config.toml
encoder_qk_norm = false
encoder_inner_norm = false
beta1 = 0.95
steps = 39300
Rows from block 3 of the encoder, named by matrix and row number. Rows with one number belong to one neuron. Each number is 128 + 24 x the weight over the matrix's rms, rounded and kept within 0 to 255. All counts start at 0.
# fc1: MLP up (encoder.blocks.3.mlp.fc1.weight, 480x160), inputs 0-79
# fc2: MLP down (encoder.blocks.3.mlp.fc2.weight, 160x480, transposed), outputs 0-79
fc1.134 [109 100 156 124 125 123 139 119 133  85 144 117 160 114 136 128 131 136 142 137 127  98 157  92 129 136 141  87  82 109 135 136 136 123 109 133 109 104 148 150 162 105 142 148 139 112 126 116 149 133 136 123 141 132 115 134 109 125  97 118 128 154 146 114 152 167 106 171 140 139 147 134 113 126 129 172 117 147 120 149]
fc1.135 [122 113 157 129 125 142 125 127 129  99 136 118 143 139 119 123 136 125 140 161 124  95 118 101 144 115 145  92  78 106 117 135 158 137 102 131 122 115 135 166 154  96 150 141 144 120 129  88 127 106 137 123 127 114 110 124  90 128 117 125 130 131 133 113 153 167 100 130 131 113 134 128 110 137 125 129 104 161 110 137]
fc1.136 [167 113 109 119 118 166 143 130 144 146 112  91 141 123 118 116 129 111 104 134 134 128  84 119 140 107 154 140  90 110  99 120 201 143  94 124 132 128 113 125 134 131 136 134 122 140  94 124 111 123 124 137 145 118 108 120  94 131 176 140 118 131 128 142 141 127  76  99  85 144 121 136  87 130 133 131  93 166 115 134]
fc1.137 [154 107 139 107  94 132  99 142 141 121 121  79 140 113 138 104 138 132 105 161 138 122  85 113 126 102 138 126  91 102 101 141 177 139  72 120 134  97 127 138 147 110 146 172 116 152 110 123 109 114 139 132 145 128 119 117  98 152 144  89 147 123 127 114 136 131  77 126 131  89 122 146  98 132 146 139 109 172 100 139]
fc1.138 [152 129 109 109 130 141 119 151 167 134 117  88 128 115 141 111 131 118 110 139 141 118  90 100 129 103 149 135  88 112  98 126 180 143  83 115 130 114 125 127 100 158 145 143 148 136 121 143 106 108 124 146 132 142 118 136  91 132 157 109 139 133 124 126 149 121  75 105 105 108 150 142 100 134 141 160 118 164  81 155]
fc1.139 [112 108 157 124 126 130 125 117 125  74 142 114 134 144 118 128 129 131 139 152 119  92 133  88 144 120 142  72  82 105 125 129 150 127  97 139 129 124 142 167 162  95 149 145 133 119 141  94 127 112 136 125 142 126 124 128 101 133  98 125 112 140 140 103 151 166 108 154 124 120 140 134 114 136 119 149 101 151 119 142]
fc1.140 [173 129 154 146 117 127 160 130 155 100 135  82 110 141 157 133 118 140 145 114 131 141 122 140 156 103 123 115 153  97 198 149  62 101 146 143 128 137 103 196 213 111  97  98 107 127 116  84 133 150 157  90 142  87 161 126 166 133 100 128 106 148 119 129  66 151 131 201  88 187 111 105 143 124  89 125 125 151 155  68]
fc1.142 [122 145 119 128 107 137 128 101 141 103 109  91 145 131 130 130 165 136 140 147 150 123  94 103 128 116 119 124  84 103  66 118 192 153  85 110 121 138 121 116 127  91 153 145 125 147 103 137 119 135 160 121 128 122 107 134  84 146 191 135 132 120 133 125 136 136  80 118 108 139 117 125 122 133 130 151 102 185 110 150]
fc1.143 [131 112 158 132 125 142 124 130 134 103 136 117 147 130 116 123 138 124 137 157 123  97 111 104 142 109 146  99  78 109 115 138 161 141 104 126 122 113 139 165 151  91 151 141 145 118 123  89 125 100 136 121 126 118 106 127  86 130 123 117 134 133 132 117 151 168  99 125 131 116 136 126 108 131 129 128 109 170 107 136]
fc1.144 [123 108 153 129 127 147 127 130 131  96 139 118 137 139 121 124 135 122 140 161 121  97 116  97 142 119 141  94  78 105 118 138 157 134 102 132 120 120 137 167 153  95 152 138 147 122 130  86 123 108 135 121 129 114 110 125  88 130 115 128 126 135 136 110 152 168 100 127 127 113 137 129 111 141 121 129  99 157 108 136]
fc1.145 [109  95 151 124 122 121 140 112 147  96 139 118 167 107 148 127 128 136 146 139 121 109 160 108 127 148 147 102  80 106 137 137 131 116 114 133 115  98 137 150 165 111 143 149 143 117 115 125 144 143 135 119 138 129 111 133 111 124  99 115 135 156 156 123 154 166 103 171 147 148 145 136 119 121 124 173 123 146 118 155]
fc1.146 [117 110 159 124 124 136 127 114 122  84 143 114 136 149 119 126 130 128 145 152 116  93 124  93 149 115 139  74  83 102 126 128 156 128  99 137 135 123 140 173 162  94 150 147 135 116 144  93 123 108 139 125 143 122 123 127  97 134 103 123 116 135 137 105 150 163 105 145 121 119 139 134 114 134 122 138  97 158 116 136]
fc1.147 [148 136 117 116 109 161 125 126 172 116 100 107 124 149 127 117 121 140 125 146 128 129  80 121 146 124 137 124  88 133  96 114 187 127  74 138 127 144 129 122  85 132 154 120 144 122 117 148 111 148 136 143 122 124 115 146  91 128 165 138 125 144 134 134 158 139 100 117  93 130 140 135 127 150 109 156 104 147 104 150]
fc1.148 [123 108 149 127 119 149 136 125 127  91 139 120 134 137 123 126 140 121 142 155 119 101 117  95 143 122 130  89  78 102 117 131 159 134  98 129 117 113 134 165 151  96 151 143 140 121 133  91 122 112 136 122 134 118 115 124  91 130 118 135 124 136 142 106 149 165 102 132 116 121 139 130 113 146 120 131 101 158 107 140]
fc1.149 [126 104 152 137 118 136 118 123 150 101 130 114 145 114 120 123 149 121 140 153 128 106  90 108 138 109 135 126  75 116  91 137 173 148  97 114 116 115 116 152 131  91 156 139 142 129 101  94 119 107 142 114 114 118 103 128  79 141 156 114 145 144 143 119 148 169  91 113 124 128 138 118 108 134 130 127 115 190  98 142]
fc1.150 [151 155 121 124 104 148 131 117 157  92  90  91 124 124 123 137 125 123 128 139 148 122  85 121 123  99 127 122  87 104  93 116 211 148  82 131 109 173 113 104 114 108 141 112 136 151 103 149 101 119 166 128 138 118 108 128  81 147 178 121 118 124 150 122 136 142  69 122  87 142 127 128 121 153  93 145 117 170 110 151]
fc1.151 [132 109 157 133 123 145 124 131 136 103 137 118 147 125 116 123 141 119 134 157 122  98 106 103 142 108 144 103  77 109 113 139 162 143 103 125 119 112 137 164 147  91 151 141 145 119 120  90 121 100 135 119 125 117 105 128  84 130 126 117 136 136 136 117 147 170  99 122 130 118 137 125 108 130 128 129 109 172 104 137]
fc1.152 [150 132 131 122 117 132 121 129 156 111 116 106 140 126 120 119 134 122 138 154 136 128  90 105 132 103 132 143  84  96  92 119 190 148  74 128 128 142 103 129 119 106 147 133 143 144  99 123 108 123 148 132 139 138 119 133  83 137 176 130 144 129 135 119 140 148  71 107  99 126 127 132  90 136 135 144 109 171 100 138]
fc1.153 [161 136 113 115  95 165 139 111 148 117 101  95 136 137 126 128 138 112 121 138 149 136  70 134 114  99 139 130  86  92  98 117 220 136  90 120 118 151 104 120 114 114 136 116 113 144  97 146 122 112 176 125 146 119 107 123  89 147 182 122 117 123 155 142 139 141  73 134  85 129 124 139 119 156 109 130 112 183 113 146]
fc1.154 [103 111 163 127 127 140 144  90 100 102 137 117 160 111 130 128 126 150 112 142 152  61 141 109 131 146 146  81  78 113 139 135 135 120 116 130 144  99 127 136 154 127 145 148 122 118 108 132 145 132 136 130 151 121 116 129 112 118  92 132 143 147 133 115 154 154 102 166 134 138 135 133 104 134 131 168 114 142 124 162]
fc1.155 [144 111 128 119  90 130 120 134 178 118 113 100 132 115 126 130 133 104 114 156 138 117  86 107 123 103 140 140  80 104  94 121 166 142  81 119 111 145 115 130 116 119 146 133 107 141 110 123 112 106 143 125 124 141 119 138  70 133 179 109 142 131 138 127 151 152  65 112 117 103 135 137 114 126 156 143 123 177 105 147]
fc1.156 [154 100 120 111  88 136 137 141 170 141 123  98 140 120 127 117 140  95  90 144 126 120  94 101 125 110 147 146  83 108 105 119 166 130  89 118 115 132 104 131 117 138 137 132 106 131 112 125 123  99 141 129 134 134 106 141  69 126 166 110 136 138 133 142 148 151  73 127 104 111 138 141 123 114 156 158 127 171 115 146]
fc1.157 [155  99 122 115  88 130 137 148 172 135 128 100 140 116 127 122 138  98  89 147 123 119  95 100 129 111 139 141  84 108 105 122 166 132  74 125 115 128 103 136 121 137 135 133 105 128 111 117 123 102 138 129 132 138 102 143  70 125 167 114 139 136 136 138 149 152  71 131 109 110 141 137 117 114 156 158 127 170 116 145]
fc1.158 [111 107 196 181 140  88 134 112 130  95 108  98 140  95 104 162 130 134 103 177 126  31 109 132  80  83 149 117 115 152 152 216 117 188 101 213  86 170 113 153 174  95 133 136 132 130 118 108 159  64 156 154  93 126 113 126 121 117 157 155 156 118 128  98 115 140  99 216 154 124 126  63 113 143 122 116  90 158 113 144]
fc1.159 [111 102 155 125 126 126 141 129 135  91 144 118 158 114 134 128 131 139 139 139 129 100 155  90 131 133 140  88  81 110 133 136 133 124 110 130 107 102 149 148 162 107 142 145 136 112 125 115 154 134 130 123 141 135 113 136 109 124  97 120 126 154 145 118 152 166 107 175 146 138 147 133 111 125 126 171 119 146 122 148]
fc1.160 [109 111 154 126 132 116 137 129 126  80 143 113 138 125 128 130 136 148 124 149 129  99 149  84 137 124 138  84  82 116 129 134 138 137 105 135 110 119 153 141 161 103 142 148 124 115 140 110 152 129 121 129 137 132 115 134 111 130 100 125 116 154 147 109 151 172 107 182 140 129 140 130 108 137 117 166 128 146 124 147]
fc1.161 [166 144 116 111  93 151 129 140 157 123 114 109 138 127 121 124 125 105 117 150 128 131  82  96 118  94 148 142  81 110  98 115 204 135  60 131 116 158  98 129  95 143 137 100 120 146 105 137 115 107 170 127 137 122  97 132  76 126 179 114 133 130 146 121 155 148  75 116 106 121 134 135 101 142 134 160 139 160  98 146]
fc1.162 [122 106 160 124 127 129 122 117 128  76 143 113 140 137 118 128 133 132 140 143 118  92 135  90 142 117 142  70  83 108 130 128 149 130 102 135 122 123 149 162 162  94 147 147 134 114 139  99 130 112 136 122 143 128 123 131 102 132  99 125 116 143 142 108 147 167 108 156 125 130 144 134 114 132 124 155 103 154 121 139]
fc1.163 [115 118 159 126 129 103 139 129 123  75 143 111 136 120 132 131 138 149 123 149 134 106 147  88 127 118 126  94  81 115 131 135 140 147 103 150 108 122 158 132 162 103 137 156 120 114 153 117 155 127 113 132 137 138 112 132 110 131 107 124 117 158 153 106 144 169 102 179 138 120 140 129 106 138 118 160 119 146 124 143]
fc1.164 [153 130 105 114 136 152 125 151 173 130 114  85 127 127 141 112 127 115 107 141 142 122  89 100 133 103 153 136  91 113  94 125 177 140  90 119 136 127 124 122 105 155 149 135 150 136 118 141 101 114 130 147 130 131 120 137  94 132 159 111 139 138 124 128 151 121  84 100  98 114 148 135 103 143 141 156 122 167  90 150]
fc1.165 [112  98 153 125 123 129 140 123 146 103 142 122 163 105 143 128 128 133 147 141 125 110 156 102 129 143 141 102  80 107 134 138 131 117 113 129 108  94 144 144 162 110 143 147 142 116 121 124 151 140 129 119 139 132 111 131 110 123 102 118 131 158 149 127 150 165 106 173 147 145 146 134 115 121 126 174 122 148 118 152]
fc1.166 [175 135 111 139 192 154 122 157 187 142 121  80  89 154  84 115 105 127 167 138 104 128  85 134 149  96 149 127 174 141 160 137 107 105 137 121 111 149  85 205 163 103 112 121 192 124 112  35 126  99 136 123 107 139 166 134 179  99 162 128 130 108 116  98  93 134 154 130 114 120 135 114 143 133 130 140 180 187 142 100]
fc1.167 [152 116 129 117  95 141 132 130 169 131 123  90 137 124 122 126 127  93  91 147 133 115  88 104 121  97 149 144  84 105 106 117 180 138  71 119 116 148  99 129 117 132 141 113 108 140 106 124 113  95 163 123 126 124 105 138  67 121 166 109 139 134 147 133 147 155  81 139 117 118 136 136 118 132 141 153 134 182 112 146]
fc1.168 [113  95 150 124 122 124 138 118 154 103 139 118 162 104 147 127 129 134 147 142 119 113 156 109 126 149 144 106  80 105 134 137 131 116 116 130 112  97 139 151 166 111 144 147 146 116 114 123 146 141 130 119 136 126 109 134 111 126 105 116 134 156 159 125 154 169 102 168 148 148 146 136 118 119 126 173 126 149 117 158]
fc1.169 [107 110 158 124 127 130 126 124 125  76 142 115 130 147 121 127 128 129 136 160 121  92 128  85 143 124 139  78  82 102 123 133 152 130  92 143 131 123 133 174 161  96 150 142 136 125 143  83 122 115 142 126 138 122 124 125  97 134 102 127 114 140 140  99 151 166 106 153 128 112 138 133 112 139 115 140  93 150 116 143]
fc1.170 [139 144 128 107  91 137  98  91 157  94 146  90 127 133 101 124 149 101 130 146 128 128 117 118 123  89 136 115  85 110  84  87 166 156  83  83 112 158 103 134 142  90 156 126 105 149  87 129  99  95 158 124 108  93 126 135  88 142 146 121 130 137 166 126 142 172 105 115 110 151 149 145  99 143  98 131 146 243 106 128]
fc1.171 [155 104 121 125  99 149 144 124 159 130 135  78 144 115 124 130 140  98 105 144 128 123  86 108 114 110 144 150  88 102 104 114 189 131  78 106 107 135 112 126 148 115 135 130 107 147  95 117 118 104 171 113 142 123  96 133  75 120 162 113 143 125 153 135 136 149  89 140 113 127 134 132 123 145 145 128 124 193 122 143]
fc1.172 [126 108 151 127 117 150 136 126 127  93 140 118 136 135 119 126 140 118 139 153 116 101 114  96 144 118 132  90  78 102 118 129 159 135 100 127 118 112 136 166 152  93 150 144 139 120 136  93 122 108 135 120 136 119 115 124  89 130 118 131 125 135 142 109 147 165 102 131 115 121 138 129 111 141 122 133 103 161 108 138]
fc1.173 [101 130 161 135  87 127 176  80  82 109 124 124 157 108 163 137 144 128 104 113 148 141 163 174 150 137  86 147 135 128 165 156  58 135 151 142 170 125 160  75 172 157 103  90  64 114 123 179 139 155 133  75 146  84 148 124 145 153  75 117 118 141 115 169  99 133 105 126 105 146  97 118  93 131 114  70  66  80 153  91]
fc1.174 [118 111 156 126 124 141 130 124 126  91 140 117 137 144 119 125 136 124 142 160 122  97 120  95 144 121 138  85  79 104 120 133 157 134  97 135 124 117 136 169 157  96 149 141 141 122 137  88 125 109 141 122 133 114 117 124  93 130 113 129 124 136 137 107 150 166 103 139 127 117 137 131 112 142 120 131  98 156 111 138]
fc1.175 [142  96 124 126  95 147 145 118 152 121 132  74 141 115 135 136 148 101 110 144 128 124  89 103 118 109 134 140  88  99 101 118 177 136  78  99 104 131 120 124 150 104 137 142 104 144  95 122 117 103 164 110 136 128  99 132  77 126 164 114 142 122 151 133 136 153  91 135 115 121 132 129 123 144 144 123 122 197 120 145]
fc1.176 [116 114 133 125 102 109 124 161 184 120 118 102 152  79 130 130 113 144 124 141 128 112 129 134 104 148 146 160  84 111  99 134 132 127 117 132  99 134 116 156 148  93 148 135 135 125  91 125 119 127 134 110 128 100  96 131 113 151  95  99 140 179 163 143 150 160  95 148 159 147 132 141 120 141 102 133 104 168 115 150]
fc1.177 [121 130 152 139  86 107 181  99 111  93 132 110 153 104 156 137 147 131 106 110 131 138 162 154 156 118 102 124 140 124 194 165  57 138 160 148 151 139 140  98 224 157  96  77  63 124 132 168 130 141 143  69 137  96 151 122 153 151  92 112 107 133 108 141  84 132 103 164  93 164 112 112  93 131 120  83  59 105 172  78]
fc2.134 [127 139 105 130 129 126 132 128 150 132 129  91 130 126 157 127 130 137 134 126 126 117 136 130 132 122 128 132  67 133 157 138 164 126 136 112 128 130 119 121 106 147  87 139 125 133 128 124 131 135 131 155 139 126 129 130 134 130 159 114 126 130 157 138  91  80 175 124 120 126 133 129 134 131 128 125 126 144 133 155]
fc2.135 [130 133 130 136 136 116 140 134 128 138 139 122 141 134 134 134 101 139 133 137 133 128 132 135 135 123 141 140  82 127 147 140 149 122 128 115 138 135 135 132 108 141  85 138 136 133 137 137 137 109 134 139 139 138 126 136 140 128 149 139 137 137 132 139 104  97 121 138 137 135 141 136 139 137 135 135 134 126 133 129]
fc2.136 [173 144 143 110 102 119 112 107 120 105 106  92 106 101  89 101 126 201 104  97 107 114  76 101 106  71 100 108 156 161 155  92 133 135  88 120 104 109 111 101 119  86  73 101 101 108  99 107 105  75 110  96  99 111 117 104  98 110  97 110 108 107 101  95 130 101  64 119  99  95 101 105  98 109 104 108 103 116 121  67]
fc2.137 [144 153 156 126 124  99 131 119 112 123 129 108 126 121  76 128 117 157 131 121 122 129 117 128 129 134 119 127 127 148 182 111 141 126 139 144 124 128 122 116 123 104  38 114 123 131 121 125 124  91 128  96 114 122 121 124 122 121 105 123 128 126 118 114 106  98  91 138 130 117 117 123 122 124 125 124 123  79 150  96]
fc2.138 [159 150 164 142 137 104 139 132 109 135 136 122 138 120  52 140 106 169 135 133 135 132  91 134 135 114 123 141 152 168 162 124 144 136 133 152 130 140 113 134  86 106  44 129 129 144 131 133 133  55 143  91 125 134 135 135 130 137 102 133 135 137 114 126 140 113  42 143 128 119 126 139 131 136 132 131 135  76 143  80]
fc2.139 [119 138 112 131 134 113 141 133 152 139 139 108 141 135 150 135 105 139 133 137 133 131 126 136 137 117 136 140  73 131 139 142 149 129 134 111 138 137 135 131 115 142  76 139 135 136 137 137 139 123 137 145 144 136 139 135 141 132 158 129 134 138 138 143  95 106 159 135 134 132 141 133 141 137 136 136 135 119 139 142]
fc2.140 [123 130 144 130 131 140 131 131 150 128 129 146 129 130 137 130 130 133 131 130 130 130 159 128 129 146 130 130 107 134 138 131 124 151 125 141 129 130 130 130 134 152 143 131 131 130 130 130 129 127 130 166 131 130 120 130 131 130 150 127 130 128 152 131 159 135 120 129 130 128 129 130 129 130 129 130 129 148 129 145]
fc2.142 [117 123 169 115 109 130 111 112  99 111 112 100 110 111 139 115 108 142 111 112 116 110 132 114 109 120 107 116 103 152 146 113 108 130  99 147 113 106 119 119 137 137  61 104 118 111 108 110 109 104 112 148 115 115 184 113 110 105 123 114 114 115 123 109  93 113 107 111 115 121 112 118 108 110 119 108 116 109 141 116]
fc2.143 [132 134 127 134 134 110 138 131 128 136 137 118 139 131 130 132 104 147 131 134 131 127 132 134 134 126 139 138  86 126 152 139 148 123 127 117 136 134 133 129 107 141  79 137 136 131 135 136 135 104 131 141 138 136 121 134 138 130 149 138 135 136 135 137 105  92 114 137 134 133 138 134 137 135 135 134 134 128 134 125]
fc2.144 [129 131 126 137 139 117 143 138 132 140 141 112 144 135 131 137 102 137 138 138 135 132 130 138 138 123 141 145  84 132 150 141 154 118 134 112 141 138 140 134 108 140  79 140 139 136 139 138 139 105 136 137 142 139 133 139 142 136 149 135 138 140 134 141 105 102 119 143 139 136 142 138 141 139 137 140 138 125 136 128]
fc2.145 [138 141  98 127 126 140 124 125 152 125 123  81 123 120 161 123 134 124 134 117 122 111 138 126 128 121 122 125  68 129 162 130 169 101 135 119 123 125 109 118 106 149  87 132 118 128 128 119 126 148 126 149 133 124 127 125 130 123 150 111 122 124 147 130  92  72 179 116 115 120 123 124 128 129 122 119 116 161 129 154]
fc2.146 [117 136 114 132 135 117 140 133 151 138 138 109 142 135 150 134 106 132 135 138 131 131 122 135 137 121 138 139  71 133 137 141 148 130 132 110 140 137 135 131 116 145  68 138 135 137 137 138 138 115 136 139 142 137 135 136 141 131 156 135 135 139 134 142  99 103 148 137 136 134 140 133 141 137 137 136 136 125 143 141]
fc2.147 [105 139 151 123 125 134 123 125 115 126 126  97 126 119 113 128 110 156 133 123 127 131 123 130 128  99 120 133 150 136 121 125 117 123 119 137 127 128 132 126 115 126  82 123 130 121 127 127 125 109 126 150 127 125 172 128 125 135 115 123 128 131 102 122 129 102  57 129 129 133 124 130 131 123 128 121 124 102 132 104]
fc2.148 [130 128 124 139 141 119 146 139 130 141 143 113 144 136 134 138 106 131 140 139 137 133 130 138 139 124 143 145  83 140 151 143 157 118 130 108 142 139 140 137 114 138  77 141 141 140 141 139 140 108 139 138 143 141 142 138 143 136 148 136 139 140 133 143 104 103 126 145 139 138 143 139 142 141 137 140 139 123 142 135]
fc2.149 [131 139 146 128 133 108 135 130 114 133 131 102 132 126 128 129 106 161 127 130 131 128 136 132 131 115 134 134  98 138 162 134 140 120 117 125 133 129 134 134 118 139  67 132 133 124 131 130 130  94 128 134 133 132 133 133 135 125 134 129 132 133 130 133 103  97 100 136 133 129 135 130 132 130 128 131 133 110 141 113]
fc2.150 [152 140 174  96  98 134 101 107 104 100  99  77  98  99 101  99 108 153  98  96 102 100 127 102  96 114  98 104 120 165 187  98 129 129  99 148  99  97 111 104 121 127  53  96 105  94  94  99  97  89 101 148 100 103 195  98  95 110 112  90 103 107 119  97  99  92  63  97  99  91 100 103  97  97 112 101 100 114 137  98]
fc2.151 [134 135 128 135 138 108 141 133 129 138 138 114 141 133 129 134 105 151 133 136 134 128 133 135 136 126 140 140  88 130 155 141 150 122 127 116 138 136 135 131 108 141  77 140 138 132 136 137 136 101 133 141 139 137 122 136 140 133 149 139 136 137 135 140 106  93 109 139 135 134 140 136 139 137 136 136 135 127 136 122]
fc2.152 [157 137 175 120 118 111 121 118  92 122 121  94 120 117  95 117 104 161 118 118 121 119 123 118 119 113 118 123 125 148 172 118 135 132 103 159 119 117 125 118 116 115  47 116 123 121 115 119 116  81 116 128 120 121 165 119 118 114 114 120 120 123 134 118 101 113  75 129 119 118 119 121 116 121 122 115 121  88 148  85]
fc2.153 [154 150 154 109 101 136 100 111 103 110 103  79 108 104  93 103 109 174 106  98 108 108 114 110 102 110 105 107 128 170 181 105 133 149  93 132 104 104 112 109 129 117  46 102 105 106 104 108  99  67 102 133  99 107 164 109 102 114 116  98 108 108 126 103 101  92  40 104 103 103 102 107 100 105 112 103 109 116 139  71]
fc2.154 [138 134  93 141 130 126 137 133 148 136 136 127 136 132 165 135 142 132 136 134 129 125 135 134 132 124 135 133  69 112 120 135 172 126 126  83 135 137 126 134 133 140 125 139 131 134 134 135 137 143 133 148 148 133 128 140 138 146 157 134 127 135 151 141  91 112 153 133 133 140 137 137 142 136 133 130 130 156 121 153]
fc2.155 [169 140 166 118 122 130 123 125 113 122 122 119 121 117 110 123 108 164 119 118 125 124 127 115 120 115 118 123 116 155 167 119 141 126 121 157 114 118 124 128 115 134  47 117 122 120 119 125 115  90 123 126 119 120 179 123 115 123 123 118 123 121 129 121 105 114  55 129 118 116 119 118 119 120 120 122 123  89 127 111]
fc2.156 [187 132 147 116 122 144 127 121 115 120 122 130 120 118 109 122 116 171 118 113 123 127 106 111 118 105 118 122 130 166 170 116 167 119 117 141 113 120 119 120 105 121  62 119 120 118 119 124 112  83 123 109 116 120 170 123 116 131 111 109 124 123 111 118 114 109  51 133 117 115 121 114 118 122 109 124 121 104 116 120]
fc2.157 [182 132 155 118 126 130 129 120 110 122 125 122 122 122 104 122 116 170 120 117 125 132 103 113 119  96 119 126 130 170 185 117 171 117 117 143 117 121 125 122 108 118  63 122 121 116 120 128 116  88 124 110 115 124 177 123 117 130 109 113 126 124 112 119 114 104  55 136 120 114 123 117 118 124 114 125 123  99 118 118]
fc2.158 [144 151 142 131 134 160 121 127 112 126 137 163 130 124  98 129 234   7 138 129 132 134 135 129 136 183 135 138 144 137 135 137 166 156 148 113 131 129 122 126 104 136 135 143 133 149 136 117 125 110 130 119 127 138 163 139 150 149 120 134 131 143 149 133 202  93  87 134 123 139 130 132 130 137 145 133 126 143 139 145]
fc2.159 [129 138 108 132 130 130 133 129 146 133 129  86 131 126 155 128 126 147 136 125 127 120 135 131 134 119 128 132  69 129 151 138 165 125 135 118 128 131 121 121 108 145  90 140 126 133 128 127 133 136 132 156 141 129 124 130 135 135 158 115 128 131 156 138  88  79 177 126 121 128 133 131 136 131 130 125 127 145 133 151]
fc2.160 [122 135 113 128 124 126 131 127 149 132 129  97 127 129 158 127 119 164 124 128 125 122 139 131 128 112 130 129  78 127 133 141 156 138 131 117 126 131 128 124 113 142  94 139 127 124 127 131 133 145 130 156 143 129 138 128 131 135 160 117 127 131 150 140  84  94 173 124 124 123 137 127 137 126 130 124 124 131 131 148]
fc2.161 [163 149 166 113 117 126 130 121  96 121 117  94 118 117  86 115 118 167 114 112 122 119 118 118 115 102 117 121 143 168 193 110 162 142 117 152 110 117 120 118  96 126  60 113 116 105 115 119 106  84 119 130 110 121 164 118 113 130 119  94 117 120 126 115 124  93  51 121 109 102 118 114 111 119 116 120 115  93 138 107]
fc2.162 [121 138 106 127 131 112 137 129 161 136 133 107 136 131 157 131 109 143 131 133 128 127 124 131 134 120 130 135  71 134 145 138 151 130 135 109 134 133 130 126 114 145  68 138 132 132 132 133 136 126 134 146 142 130 138 133 138 129 158 124 130 134 148 141  98 103 161 131 128 130 137 129 138 133 134 132 132 122 138 148]
fc2.163 [121 135 116 124 118 125 122 122 152 128 126 100 118 126 161 121 103 167 114 125 121 117 142 129 123 105 129 124  77 123 131 139 157 146 126 127 119 127 125 122 122 145  93 139 124 118 120 128 129 140 125 158 141 126 144 122 127 130 161 114 119 127 149 138  81  96 177 120 120 118 134 123 133 120 124 120 116 130 133 143]
fc2.164 [154 163 186 143 140 116 138 134 108 136 138 121 139 118  59 141 111 172 138 136 135 135 101 132 137 105 122 140 153 175 161 125 147 146 140 153 130 141 118 135  89 111  47 130 131 147 134 131 133  54 143 100 128 133 142 139 130 141 108 129 135 138 119 126 148 111  42 143 134 118 129 140 132 137 132 134 136  80 148  81]
fc2.165 [141 140 104 129 127 140 129 126 148 127 126  82 126 122 156 125 129 135 137 119 124 113 139 128 131 120 123 128  64 128 160 133 170 110 136 124 125 127 113 118 108 149  93 134 122 129 125 121 128 146 128 152 136 126 124 126 131 130 153 115 126 126 152 132  94  73 179 119 117 124 127 126 130 130 124 120 119 158 132 150]
fc2.166 [123 135 141 130 129 144 130 130 152 126 128 142 128 129 145 130 142 129 129 129 129 129 158 128 127 146 130 128 106 136 133 126 124 149 123 137 128 127 129 130 150 150 141 126 131 129 127 130 128 138 128 161 127 128 121 128 127 129 148 127 129 127 149 126 152 136 123 128 130 127 126 130 125 129 130 130 129 150 130 140]
fc2.167 [150 148 170 111 123 124 128 119 104 117 117 119 115 115 106 117 100 174 116 112 121 123 125 112 112 112 115 118 122 172 193 108 162 134 139 150 110 115 120 123 118 125  52 111 121 111 117 117 105  77 123 129 109 117 181 118 113 129 126  96 122 118 121 115 105  94  37 118 113 105 117 115 110 115 117 125 117 102 131 112]
fc2.168 [142 139 102 128 125 139 125 124 148 125 122  81 122 120 157 122 130 127 136 115 122 110 135 125 128 121 119 124  68 129 168 129 165  94 136 125 125 126 109 117 104 148  87 130 117 128 125 118 126 149 125 145 132 124 128 122 129 125 146 115 123 124 150 128  95  74 179 113 115 119 122 123 126 130 121 120 116 162 127 149]
fc2.169 [118 138 122 137 139 114 146 137 144 143 143 109 146 140 142 139  99 132 137 142 137 135 132 141 141 115 142 145  74 133 142 146 151 127 137 114 143 140 140 136 114 143  76 141 139 140 141 141 142 117 141 145 146 141 141 139 145 135 156 137 141 143 136 146  95 106 148 142 140 134 145 138 145 141 140 141 139 118 141 134]
fc2.170 [137 146 157 113 121 130 121 120 100 116 117 120 116 123 115 117  87 171 107 109 122 109 136 127 119 142 129 124 101 181 211 112 167 133 142 155 113 118 118 122 137 139  14 109 120 125 121 118 107 100 126 145 113 127 132 107 113 131 125  93 123 117 144 115 115  69  99 107 122  98 111 116 112 115 124 125 116  67 153 147]
fc2.171 [139 145 174 111 122 124 125 119  97 113 114 109 112 114 113 117 104 163 115 109 118 124 121 109 115 107 114 115 116 170 202 107 157 138 136 142 110 112 120 122 138 122  43 110 118 113 116 113 104  67 121 132 105 115 179 114 114 122 123 104 116 115 124 114  87  93  66 114 111  99 115 114 108 114 121 125 118 104 137 104]
fc2.172 [132 131 121 138 139 118 143 137 133 139 140 113 143 134 135 135 108 136 138 138 134 132 130 135 137 126 141 143  83 140 152 141 157 121 127 109 140 136 137 135 115 139  72 140 139 138 139 137 139 107 137 138 141 139 138 137 142 136 149 134 138 139 134 142 104 100 126 142 138 137 141 137 140 139 138 137 137 126 141 135]
fc2.173 [138 122 129 131 132 130 132 131 160 138 134 137 135 132 110 132  92 150 134 132 133 133 154 134 134 132 134 134 107 135 106 144 143 132 147 151 136 137 132 132 113 148 133 146 132 132 135 132 137 100 135 172 141 133 111 134 138 135 157 131 131 133 165 145 140 143 119 135 132 136 139 131 147 134 132 131 133 155 135 149]
fc2.174 [127 132 126 137 139 117 144 137 132 141 142 117 144 136 136 137 102 132 137 140 135 131 131 138 138 123 142 143  79 133 147 143 153 122 134 112 141 138 139 135 112 141  78 140 138 137 140 139 140 112 137 139 142 140 135 137 142 134 152 141 140 141 134 143  99 100 129 142 139 135 143 138 142 138 138 139 138 121 140 133]
fc2.175 [138 145 175 117 128 129 127 120 101 118 120 113 117 117 113 122 105 155 118 114 124 126 121 112 120 108 119 119 102 176 197 114 159 142 135 145 116 115 118 128 144 127  37 116 121 119 123 118 110  62 124 130 109 118 186 119 118 126 126 108 120 119 126 119  83  96  70 122 117 109 120 119 113 119 120 130 119 103 138 105]
fc2.176 [ 89 143 106 112 108 105 115 102 169 109 108  91 103 105 167 102  93 108 120  98 113 100 134 116 114 149 112 109  86 117 155 114  99  97  98 147 111 110 105 102 118 134  98  97 102 128 106  95 107 139 107 143 106 108 121 113 108 119 139 110 102 113 150 110 104  87 177 100 106  97 103 104 107 110 100 114 104 154 117 108]
fc2.177 [128 127 141 134 133 137 132 133 154 133 133 140 133 131 129 134 118 140 132 132 134 133 154 134 133 138 134 133 107 135 124 138 132 144 132 143 134 133 131 132 125 152 137 137 132 133 134 132 133 115 134 166 138 133 115 133 135 134 153 131 133 132 156 138 152 141 120 133 131 133 135 133 136 133 132 133 132 147 131 147]